{
  "model": "self-supervised image encoder",
  "crop_scale_min": 0.2,
  "cutout": 0.25,
  "method": "barlow_twins",
  "norm": "groupnorm",
  "patch_size": 4,
  "projector_hidden": 512,
  "lr": 0.002,
  "max_precond_dim": 1536,
  "adamw_lr_other_params": 0.00085,
  "ema_decay": 0.99,
  "magnitude_pruning": 0.5,
  "epochs": 53.9
}
Rows from block 3 of a small self-supervised image encoder, named by matrix and row number. Each number is 128 + 32 x the weight over its row's rms, rounded and kept within 0 to 255. All counts start at 0. Numbers have three digits each.
Before each channel's rows are labels from the 100 images, of 14848, where the channel reaches its highest value: "lies over" is the class under the peak. Only what is clearly more common there than usual is listed. The data: cartoon faces.
# pw: pointwise conv (model.blocks.3.pw.weight, 256x256x1x1, standardized in use), inputs 172-255

lies over: hair
pw.44:128128119043128128126128128128128128078075058128128128116125128128128018162176148128128184128128128128128057093128128094128135128128128128128176093128128128054255128128128073128077117084128128108202128128128132045072128158128072098145114121108181128060

lies over: hair
pw.212:050128128128128128128128077163128128128128093128128124167183128128133128096128128045128051140111128140128128038128188128239104128085076128128128128220150128170128128128128128166192094177128075128067080045107137125128112128128124128128128145047083128081

lies over: hat; hair
pw.155:160128092128128128109128011128128168128063128152114128142128128128128217128128159044128128128128128171128070128081164128148066128128114168128107117128107128128114099133128163128128066128135086128075093128128128081158128128128128118128191128160159069102

lies over: skin
pw.31:128152125128111128128109117026077128128128128128128199128128150108128128128134153128128219128128115128128128128128128223128099107196131190136070115111128127202128128142128096128148128128161073178159128080140060128128117128077084128128128145128128141099

lies over: clothes
pw.126:155066118128140128124128128128128167128177096130128128205150128128128111128144075128030080160128160218128128128128126143093089135028128056169128128128128054128128128128163128176128128128128128128162118107150155044128178128086128137128070115071025116128

lies over: hat; hair
pw.33:145128143128112128078128128109065064128128131081128128169128128128154185128128128128191128128233128128119128125128128128128095137128064128141128128128142128128128128128128169128184128128132130087128128190128128128128128082128128103063128133128073128128

lies over: clothes; eye
pw.19:128135128205071128128128128128152128108128128014124061096173112165128103174112128084128198128128128148128109052091128128062101236057128151128144128128128096141128128128128128128117161128184128103150128128128148128120137128128187128189128128128128077128

lies over: hair
pw.113:128128094128075130128128128121128052128128107128101133128128128128128115128128125109128128128080255135167080128128130128128141145128198128128184104209119128203128128128122128128128128128128128128128180201128128140128128079111128055119087128128128128128

lies over: hair
pw.50:128128128128106128128128051138128046128128123128089096128128175128211128150105128128128116128140128138128128164065128128128132085108197000128128128128128062164128086213095083128128112128128092128128166173068127122114012128154173128174128128110128128128

lies over: hat; hair
pw.89:186071128128128128124128255100105128134128128144180128161158147128128064128128160130107128128164128070057128131128091128128128107168143128143173123128073167158128161191135121168128128128133090128128128128107142128128128207128165128134085128105198175062

lies over: eye; skin
pw.97:123128095128151188189066094173128128128064063149144128101057161182188096128097188128000160128152128128168130128118129128128152117222152128144090128128128128101167118128128044127128128128128128146128141093071128152128083193128119128128038128126151128128

lies over: clothes; hat
pw.244:128128155137120128128128010113128228110128065128010165128169128128128171128122142117095154128079128039128128128157128034153128160128039128128092106157157128142128128053128181128079128103177150166128104128128128128143128128151128128088142128178103128146

lies over: clothes
pw.27:211134151154172128067128056128128128128129122228145128128150129166128186128128116002128128103102138128128127116128128128128128181097148128128128128107104072128156138128200128128128062168128128111165137160056128128176128169128128072128128128128121128151

lies over: clothes
pw.255:129128129218092128128105128128128128128182094157128128192128128128184134128167170071063128128134111128188064127137155124128128128038128128170128128146110162128100183097044128068128078147068145128128085128161128128187128128128148173129067128113128128128

lies over: glasses
pw.102:128128128128128128104128122083097128092128128200128128158104128128151128166086128156128155213153229128128128103128172128128128162193128128128128129128158128128060128128128140107128036128128128162128102082128128114123128195125128128205128043128128164128

lies over: eye
pw.107:114135128128128161128091128128128128128128050168128128128091128208162128146128110111011128128139166064255077128128128114161128128174140128128128077131183241172128128128128051128128148128128128128128128139076128128098133213145128137128076045128128137180

lies over: hat; hair
pw.225:110127101128128128128128168113109089227128140107128128128054128128142162075148128025128128126083133128128103128112058128128128128128139128128232128128128128234117128054056128128137128128128128128128128128128128128132128128114115128128128128084083128112

lies over: clothes
pw.148:140128128128129128128171115154094128085099128128122115155128207128128062128127128128128090128128128128077128111128128093080128128128128038128224093125209128128136128128081059076130166128124126170086038037131104128099128128128128104128137074128128128126

lies over: clothes
pw.2:128128128095128128128128240145128077111156066128128153142119136128128118128165128128160219065213128128128128128128128128185200128020128088128119074128128145065192128186134128128128128104128097128142128128128128128128060128128133128128115255160175128128

lies over: hair; skin
pw.150:038128128145128128126128183087128128102061067128171128128128128086116128128128128128128156111128143127101128128026122128116128186128108158086113130128128105128128128122118128146130128177128128128128146181151097186128206128128054151096195114128178114128

lies over: glasses
pw.15:202128117041141128128128213128083039244128092128128128143178128185128128126141128110116128201168128128128128128145084128155128196128128050128146128128128128128148128143049128128148128213053194128157142128128128133128128128178088128197128156079128142141

lies over: clothes
pw.98:145128087128128128128128128192128128057038128095128128128128103128134154128200070128145128128128128172106147128159128128128128181169128128128084096128151206128128128128050157128128155128194128128147166184101128128128128174128128128128128255147131148128

lies over: hat; hair
pw.8:043128128068128183131122073128128128110198137128128128128128128089114128125128128128153109068118128137104176103108128128128128090128229128185061165128153177128189165128128128128141046128128128128128176123144128128128128128080128161176063128128128231164

lies over: hat; clothes
pw.146:128129128128128128140128128128063128101128195128165156128128177128184169128099180128175128155088128128113117128128068205128128128128162089187128128117163128128128136128128128128128044128128092128128064128153128128128128083109128128128128123135128128128

lies over: glasses
pw.208:115117128128174177154098164128128128128128122128128168116128128128145104128164128087074134114128128101128128079105128132070132087128128210128128112156109128135128128128128141130128128112128066128141124141128128113089133128171128143102153128128251119128

lies over: hair
pw.222:075161149128118128101128101086128060128128164128120128208128157128139128101128128128128089139128127086128128219120128166128143128128194128128110128121152043128128128128105128128128128094116128128133105110078128133165093058069128128128128058128128128128

lies over: hat
pw.134:154165128128108128106128084128128128128180126159128084128045128170151128128128151168128128106128128128128128128188128128126128109128054095128128078192099085128141088112128205129141128128150144128128128128128128128087128128047128128052123128150161128128

lies over: hair; hat
pw.231:150128128128128115128114128070108194098128120128165154128182128128128193128128147139124128203182110128128128064160128128047092128128140164124128150165128170164191178096128108153128128128128036157128056159127095128128128168176144175128128124128128128128

lies over: eye; skin
pw.190:099132128082128128172128128074070115147070147128128128101099103026128130144128128128128128128060129128178105177179148128128128128128205137128169101141128128128128128128102128128128213033106128128128128130105128128086128128053022128128128116128153128128

lies over: eye
pw.91:128128141128103122046128086071128128128128128160169126109128113128128128116128225195090128095148114104180128143160128128154130108148165104111128128167128006205128128084128128118140089116128128181128083128128115102136150062123128128071128162089120069089

lies over: clothes; hair
pw.239:112128139083128128128128128066058145062058128094127128156126128128128128128128128087128112128128128073100075053128128159128051174132128128087128061067128202128128147076113128128185128080068041128128128128128177133081116208128128206171079156128167090128

lies over: eye
pw.103:128128181128048169104118114136128128128166128128174128198128117160064128118128128128133148222136033128144162156128198128128069128169128128113091128128126128128128118128128128179128128123128128128128128128122115128117128109128128073128133020128156128102

lies over: mouth
pw.179:125119135123138128128075128128083122073128128128059056128183089128128226128128138128255128080158179170255161128128128198108104171097153059128128119068128074068099130130128128128128188128128128155128128128126107110128128128087146173128081128128128128128

lies over: clothes; hair
pw.135:128137128160128079128128163106110128128098128100125128128128128128128171106128128128166128128172128040128123128128128128172128128143154110148128179128128128128131128132074128128128143128128139070107131128128096128159128128113138155128149151128128128056

lies over: eye
pw.136:085128128128128149128128128200046101166129171166150128128128128125124128128129128128102128128143128207086123128171136128147108128128128106128128128066119107079197176126128128209128128142107131182128099128158123128176208116173128140128080130128128128112

lies over: eye
pw.3:138128047075128128185128250141128128128128102128128128172204146094084128152128128128056128128128143183151119128060128128040128128128080128128019128128107184103097128128128087023128128121128093212128167128128128097134068128222122128128101128073128128118

lies over: clothes
pw.232:105128128128128157144128150071128133181128076147128128128190139128109128128159128152085152128074128128135139128128124128128093128076128128128128128144059150128137128128138035196128156128128128128128233128202128142176117126128096070128114073142119128073

lies over: hat; hair
pw.182:199128128119180128128152128128047128128152208131128128128128128166128128128128138093128128111141128108128082060128101128128187128128155110113128128128128128073102128128107133076123128166128100114158162128128069128137079089083151135128025128214114128089

lies over: skin
pw.88:128128128128126111165128117128144128185128128112092128128130193140117128128191171095128128128048128128195128080075207195128128150165116089063128128128156128187127140133147128137157128128128156162128082103128158128128130131128128128096128104128167185128

lies over: hat; hair
pw.228:110128128160128128144035075170160159209130128092128128086128099116108177128128128113120128128136128099100119128121075149072128128128084128128128107162200128128128178128128120128133128128128128128128128086128128052054128128160128074128128051128128128117

lies over: hat
pw.185:128128128082161128176135128128035128128132128128128128133128128128159087128224128128128112173138128128154128128128109102076060137138128128201128128128168128128128137055128141159068119105146099159128152202128128139128128128128128127128106151147128081128

lies over: clothes
pw.61:128127071185128128128128096128128127128112128128195000123128154128128128148054082129128128128124106129106128113133128135128128128128173128128250128128128128120122104121128106128114110112128087128128128128128128128128075095128128177195128086128060072128

lies over: hat; hair
pw.163:128134128128128185128128128146081128128128128128128128114128066136128096118174094128000128026128141128181077077062128128095121112105086131128097128120127128137128128077128128128128128119106128128128179128128128128128128128128128128128046166121144128116

lies over: skin; hair
pw.25:128132128128174128145128128055099068128128177117128172170128197128079128121128128036128128169128128129121181043131128128129080128128128128128128144128145128100128167077140128128101128128128221251090128128128210128128128128128128128079128093128128029128

lies over: skin; hair
pw.240:175128122128133128128167067128128128128128239128142128213128163128125128142128128128128128083082103061186128149128070183128128179178128088165082128148128128186128170198128128097202128128157128255128087128128128089128097062116095128128128134128073128128

lies over: glasses
pw.193:228176128159122153128128208073139128128128128128082201169076169128162128128157128128128174194128185128164110049128130128128131112128066093128128102166166147128174115128068111128128042128085128128128128094128139120128128221184128128128102110182128143148